Weights of a small spectrogram enhancement model: activation silu, widths [48, 48, 96, 192].
Rows from block 10, named by matrix and row number. Rows with one number belong to one channel. Each number is 128 + 32 x the weight over the matrix's rms, rounded and kept within 0 to 255. All counts start at 0. Numbers have three digits each.
# convs0: first 3x3 conv (model.mid.0.convs.0.weight, 192x192x3x3), inputs 21-27, a 3x3 kernel for each
# convs1: second 3x3 conv (model.mid.0.convs.1.weight, 192x192x3x3, transposed), outputs 21-27, a 3x3 kernel for each
convs0.66:136112104116130128134129136135174156091103120132132134124107162122145159156112128144110146129140158132118127127141158168154155099134153117134145100088130137159130150144117114137155115123120
convs1.66:126121124142160142107116106190185161137134107100099097184170173167179154102075082129119130123112119068069110132129152151156132129101088130122153130151137102100114112117124095115115088116131
convs0.67:136110122131122108116108140138114129116115109090119107111084087101094119149114148117099110120119093140126139163144140100133121124112118113139142130096130100099099136131148119124148131137113
convs1.67:150146131166172121140148109130134141105116121135134122154175170137108114129113096142128126125120130140137126124138137103101096147147153125134136103122113137150148124112106148147130150156122
convs0.68:166170161150167129135121127173137133126166118144141127094087045117111124252244255132141136116098130144119104116101113069081099111138112064119100108111113101137101191181174151147149151149145
convs1.68:116102084128094067122067071111140144079134111094062041138144144061057067039000018158154153175173169121131125119117157117132103163171128124136183101112113199174127090092085137108112137091088
convs0.69:125116117121107117146109141125128135113104132136127154091097118094116107130130123116145108129146152138130157130138136127145108111107112124104143130122139120133116134144133134125132111121122
convs1.69:123131126124133133101113099150159142121116112100111112155186175136145132113117112145135134132117127141121156135149150149151123142110098128133139111126122099114115119127128095118118104134137
convs0.70:106088112130108112125136119129145214096121106119094101094066104127102137119088103105102123135163167139109148155150132127158161108133111155169158089105139158143166109113122108134132098119140
convs1.70:167144123140146121141160140154160170097130136130157147193211189145130107122139147166156147134128144114107107115139188109125116147136132151143146074105126147148151148126077123157139142169149
convs0.71:166167160121142113137135148155129151113157137129125129123134155111096152191197255110073116153137140154133155138080167084126078086108101160161153128150170075109116180159153144150151141120119
convs1.71:121104108153144115117116110131123155123151084094108096160096121154153104086046092115133134154126143123131119158120146134133111110130126102106172139151130106124147081128128111133132157136123
convs0.72:130123153106146102121114116145121135105137137118115128200208157087124119059065030087093116146099137131143139130117130125117128123113139142149151148201176153127132070068085121139119128127140
convs1.72:115142125133117119171127142127127131145118135172139162132180141127102142163123145142127133165153140155166128126153133120132138066111131103112092110118155088071104133135117158135147193148164
convs0.73:105085115172176125168107121086113068105170117200146107169103126223176094210213106123150128112161088165102143138138127138155122130210168133137099108123145214137144105104139113137103178175126
convs1.73:212073000181073060104089095159060049244170111164151138183012000241185117141133133129067049150169103174237208082114167078143157194155182167081061176156143179196197207121105208159126123153150
convs0.74:166171149133110102123113135064147117139101088155132141209189095081103059211153195140137147101051084145199160116149107122102101140091146102148143188128085167123095115137123089124087103131101
convs1.74:152152089173142097160092133122109099174112143183114144114141144168114110172149165114083069129124082187203154085106128131140177137163168154121098142113112109105136140129112169145118184144156
convs0.75:135136179143150156149105136110126122100130124143171154097097158169113129140144056179160152079105121106111145136149139150172119175201163164187161180173164181185207129146146087133141115151164
convs1.75:176109093129140162098108122182127105166155175143146156158074051168188175160182184134121106149162133153158179102116143088106118149146114153092118121151163154148153155132114180207193112122132
convs0.76:096104091114141137138144135120142140102115094131122110102107144129104115135128129144144143128116131153166152172147145146150173112110125127125099087096104146130122122120146122128134122136126
convs1.76:153152132172182159148147123178180139134129119112121124171177164166176149115099107103093101115108117100104112140138144140145128128113111116132127124116108110114115113117115114121110123138139
convs0.77:110117122121159127132107111149135144091112108129130118148168146181163107073063029058110120138145148141136121110126113121139128129130127119146125112152122158117123056098085141166129140119109
convs1.77:202154099126108083131113150154131115136147129138127141149150069141134115128084125152125106181187161153161131125155177143149162087107109132116088122146164071077114190166116149146149145129153
convs0.78:119118101111141113128134133109123118117121139130112117132133152177133187086094088142134124130143121089118131148167142157140135125135133136099142129136158100116126133124143125124127116104128
convs1.78:131159127158166145124135121133130120146130119109111109132148142180193160097095080123122131114113113114118132130104121130128140108087091108125130130133116106120133137150137114132115111141147
convs0.79:120113124131143154168124112148112120159121106159149122118136182115121090132139078108090086126133147149141142153113105157121135134146138146190152072126129097079093111119104120143158130126150
convs1.79:148106113100097102113132142147102128140135110127121133098048074111117111133134169122105101158157156167178165111119137137138137118110111124108101148157129105114129163141131128127127132148146
convs0.80:140139136124124129139131120147157106139093109121123151113071118095100119144149161098126120135141141140139115135128126123133116114127124130138144112103138099136113152157134140135122134110131
convs1.80:119109104124116134112095108149153140110122122115103108163153149133123121095092098146144143133130129116109128116116127131139116130117105136130127120115117119130127118116108119116128116111129
convs0.81:105110156136123165163137140134108129147151139182172145116106158090141128108105082122125100159119137137107143121110121163153115141149157144148145096078121129098098115147118125134129123131140
convs1.81:111110165075074120112123125140122135155127143140144144070082124094116138159168166122122127162172172154152150101111088127142126119118116103107151140126154122120109147145189119106124128136135
convs0.82:104130124149130160092077106193163210073106111128101108096120131153165179154143119105146158206202193084109129114075111131147119133124134152143144086098082148144151161165146171204176093106131
convs1.82:144112074122141104134119082164170166115150107079088064203176135153205131095020082142109123146117129019039062134181155134167110139090087133136155151173106123093079097078083100117098099105101
convs0.83:140118108120135108132159143149136120117108122137087133111128166160122157100122110156126122127144135129103111152148149142139131127134127132113105149112172129136132147138139122153131113146133
convs1.83:125146131150156139109121101168171155140133105098103107173149165169198153096059095118121128120107123094098115136124134148146134115082100116123133146133112107116126121135131103123106092133137
convs0.84:140176114116121099132124118160199121155173116109094142129140053079083114129103173101081123153127140149157124143138124129094165116108130174160129143128144105157149150157159117127073129161140
convs1.84:150137118140121086150066115115153128102137129143082124174147167135130099141076111131147126147121127130136102157146168117127117109161132149110143135073085131107104078126098145121108162093106
convs0.85:124147128124129104149156130136153122150138114145144160164128127086091117165184218138128131092076077162146140139138146116150101110103119105120109141106140097140122152163137127097129142135125
convs1.85:159136141165150134123098096153173126118118098119102102146148146154150133114099108102099103123124120137136126142130133146137131140137118124141151127122119098110116096105116120117116133132133
convs0.86:110118137133147154168124124076061128104147139151151144056053153181197178146157079136146134120163115151118122108120107125140123123183168149146140153148126176160138146138127077094105135136155
convs1.86:155085091094085119086118137144070096184145143141138151110033064151142155137164167132109117154186144154173174111120120110120143176151137124092147128105148195192184186137140158151158110139142
convs0.87:168154155126100128145165153147162179105064085188201136112088137096075025119160108152127085185172189066037075148123071182159149178149139103163150143137115177163118140159156152155168113119132
convs1.87:059043088060053077083079066086039095083064084099111103000000031062094089146127109113126108118130140101103133156134108220195154102094118137095111209155151032068110084094119016013042096131125
convs0.88:134113134121129131107112113147139132112088092130121094141141167164172179099109085133182207135174158053035059150129138148126124144129107138126127127143116133138134147148139140167152078066074
convs1.88:103101127131131107119106090154142150125120122092110081161137176160168140116131093145149145120111137096081114133122131153150170093073072128114115149151136082087112126125129081096082097103127
convs0.89:120165149146134098122152127119123121145144129118145140126114097100087091187167231105146138112089074141138130116148132094102114103095128103140148140143149104124121151139146137111117133144140
convs1.89:143121118154140123120094103127138127121102121156117111137153156119098112115107112133130127140142135156145123122143131120108121174177159128134140114118143148153155122113113150145147151131124
convs0.90:143137114137130136119129107137170129124148152120114153087118116146152200122139207106115127119154134110110105109108117107097104137138119133099126102138133118112125151148162160143150101106112
convs1.90:113124121122111126099093122147148127134143115081062093168156143143143143053050076143136146136133137111110132135116120141139092139129098126144158128138133118116149105129134093112127098088134
convs0.91:134189167149152130126138125104178098131130111136113137111208186119141091162162149181134130124089119168183175110170136110107082091085096089117136166134133155122146103128141095115131131129133
convs1.91:157137115134112169107060155155125118161127159164117163164142081125130167117120180096086100117121113180181156114133114098127121122157131160122113113117172112090164117125120130132171141071131
convs0.92:149115124111098131113114098148163132126091116116133099163136184205166155093077110159181135134172161037002027107131122150136126112136108130109133109139138160130137171182173149174169053088059
convs1.92:100089120121136121118118075132113135120116123078111081110094138158186177106111070142147152111100117056033070132122126169168157109095095133104108141136138078103110124116127054073085076096100
convs0.93:088111130120103134120134111117099168124116149122099114110116184085086119095106119109116102126123109116127099150145145111130127111102115106158185141145123101117113116104099125119117132132137
convs1.93:153150133126165140121171143143145163123116125121153149167169165102101100150172169163157152141149152150150135122126138144095103141109139125142113093115155141144163141135102125162147142168140
convs0.94:136140135143141160150138148159127151163111101151157141105079122080096084106137156140131123142150171159128138127140162143117110157115142157206183142110152091097119147158150126115140117125127
convs1.94:102107127091093120100111116145148152132140129140157136126125154114111113153163149147153150144146148144137150116114113125120116125128115122125114121118111125133114126130130125122126114119116
convs0.95:089132118129114114120143117102141189118103138099108091060072089100130120147089129139135081158136124123164140135147139149167162139089122108152146113105142139169135129105135145120121160138107
convs1.95:162135093118161149124138119155175149097115150112147122158240170137147135129147145154134127121121136143123127109131197119119133166131131189157159064101125152151128144124075124153149112144130
convs0.96:187108118172142144116134169062082117147087122110072157121092045167144118135114195176202207109146136145204174124147143155130191143150158092083085198081086181140218207126102131135079126132134
convs1.96:208208052201181089130107058177160118162176161158143121243186078173215138159126115068056054104112076176176181051053168072130186150169198176189085103141123142146141168152070171149125144118105
convs0.97:101113118115109124120116125150155136125103127139127106115106123085092125085080105085087093148142150142155172153134124136113136116120114140172182121135159100124099117107134121118124133128134
convs1.97:148130134116107133147132162139141137125122140137113146167185154140114139143142170152147153157160153161160150135164136111111105109120112131117099109118128124109134127127118137149149149143152
convs0.98:139137154144114141151109153163117110113102080140140088110098100105108119133115080085133149150155160114115182121095166143151164104150118162156193084127116090106167181149144129111095110109146
convs1.98:122107132114117102130123106161149147128135136125134116165176172116127130161160120148149152146136137151137152130127123124129135110114110139120123128132101121131114124116130128124113135125125
convs0.99:104148109116106091131126115117119107142141134105120109122112103103070097190183237165151137078063066123121128124113111102106129112135121056109086133131127105142102153141146143113111147137122
convs1.99:162152129186188133125104088108116125119109111145119110135121143134106096133117115120112110124113113183185166106095138147136146171187185129130159130111122151181177116108110153147141145128118
convs0.100:111108147123144147136133116123138115109147131143143129161181155182180133090076065076095096112110119173127124127100101131120114138118129119124123119126124146147125084092104111144124147126132
convs1.100:146124107146124125142117149157115141165140129138117149145094081143140157141097138128122110174174140170196156122132140107136147100111110123112118123133174081066113164148140165149152132127156
convs0.101:101102142118144185103090130082090126127116143151120123154137254171129134166186158216209180073093079102132136123156147143187122130151148124119130139142154166183156102099138095097153102120143
convs1.101:162125130121168173063164130105052081167183177142190172114028062154177159102157141095116109104132094138171204135083106107097173179141171107106182129160170180203200125144157148212203087175150
convs0.102:114121158124130160111126138165128143155152157132147108153156167117168153082033036063088092125104122175148147130116110124134115124114116095110121129162166137155132012078073115133162099113116
convs1.102:100139147119118149152119149138143161147108131148135159135173180099108163128090144121123139163167148144157123125150116116142122078109120106100108103111192088049110124137146144139158153128145
convs0.103:128149131126118094119121092136150105129153076097112129093191099091087143136134183031056148162169165179158158139149140121101138114114118154108146115132120050093156106137145131129115137128138
convs1.103:112082121126100111142101128139141137108117147174105136154153128068058143110082087138134160150121144117125090124168111092122097092110133120093116140155157170133149071081125134115136188134110
convs0.104:135132129120093107093120135123085120151119161125132122096103173126099171135115193167152142085078017103134123126144148101118102113118156117125149175156198125113127140148146124116109124136129
convs1.104:133167130153187132088147085097094114139150125111132102137121111158152121117122101111124121143139125155168145163065123129110129186151169087139182110132178120135169102156127139174136119141136
convs0.105:163161163158151145115107112183164130145153137098121114100119111142162172165151195138147150140154156114093111127081135103097110123148111108124102097119108110095107148162176152151124113097143
convs1.105:104107104097102090104072074130150139108143129084084063164167146129142124034019039143139146135130137103095112138113130153159139119117091120130143140138129115116126084098114089093104104069087
convs0.106:151142152143140152098074109167171121121149159110128117087110159198209245084109125152152117172191181046064070110109095114113109120152116137146144110152182123111091147169179184184169081101086
convs1.106:113131134128130123110103109151158127154140132066090076151167135183177155051044039132130145113110130056042089136102113160144121118107078131139146142144141094116130103133142086106116086078113
convs0.107:106153101112106087114116109162190134136184166095100127109103113110104171151131197069063134156163136130155139103125155083106082091120106172125153093093151075097130160160165135116114125122131
convs1.107:140132142140135124113104120144141129126153128114085116196152140113124134079053080127146143132125130096102093161140122136116103142147136136163180140133140144123150085129131106134122134124116
convs0.108:148155149101098106147159119130155154103117106155148140084118132095106056123134116175144096156160186073087079122137112151148147166144130133166159124166152166141157147162161136150154128105110
convs1.108:094086112093102092103090081126107111111110091101116102068043062110159105155125118136142133121119138116108135126130119171146124090087119111090104184160115057083099124123132076089094119128127
convs0.109:142133135143118141149174157105071111099134113195221150031021064188235203124158085113099075170170132135055078086105108193139151145193174158142145101103134147119112147136118105108117156179184
convs1.109:092062134069012111083105116118075129179122152138139150036002086116106148128147157115099112186215186149159155138153106108164136125140124104086138128087133143144138135096177088014068120134133
convs0.110:119200191102146146127114121163192145171132140122109118096255203098107100166170156088091076084109135167215149099147106117095069117077094124177139126164148096116117045111095079153139099148108
convs1.110:130139092097118176071087193155126101118101108147091172129150101100089148050086152136127121125150143128142131133129075129129071098126112141132058119110163097053143080145110083135186118072170
convs0.111:111110096094135108128124126116122157132111118123098104106088110074098126123130160133133135138114131156174127152166149161159149139111122105138130141107091095144114144134119108131106133143138
convs1.111:157145124167151124158128096142172125085109122135119139178206157152150143161121123122117122124121117146123120121137154116125118147120121139139134109101091117116091109116103136126119144135123
convs0.112:102105128162171164141161205094065075212203225108098107147139127146122088167203206136120170088096085215182148178195167171192184133160181146125119079124117113094107101114134084077070141153143
convs1.112:047003000156136139238255216045012047151124090142165126035000001106076085130148088076106123045062021083125108157140116036084124137089131106097112183125116255255243088063077182164122241255236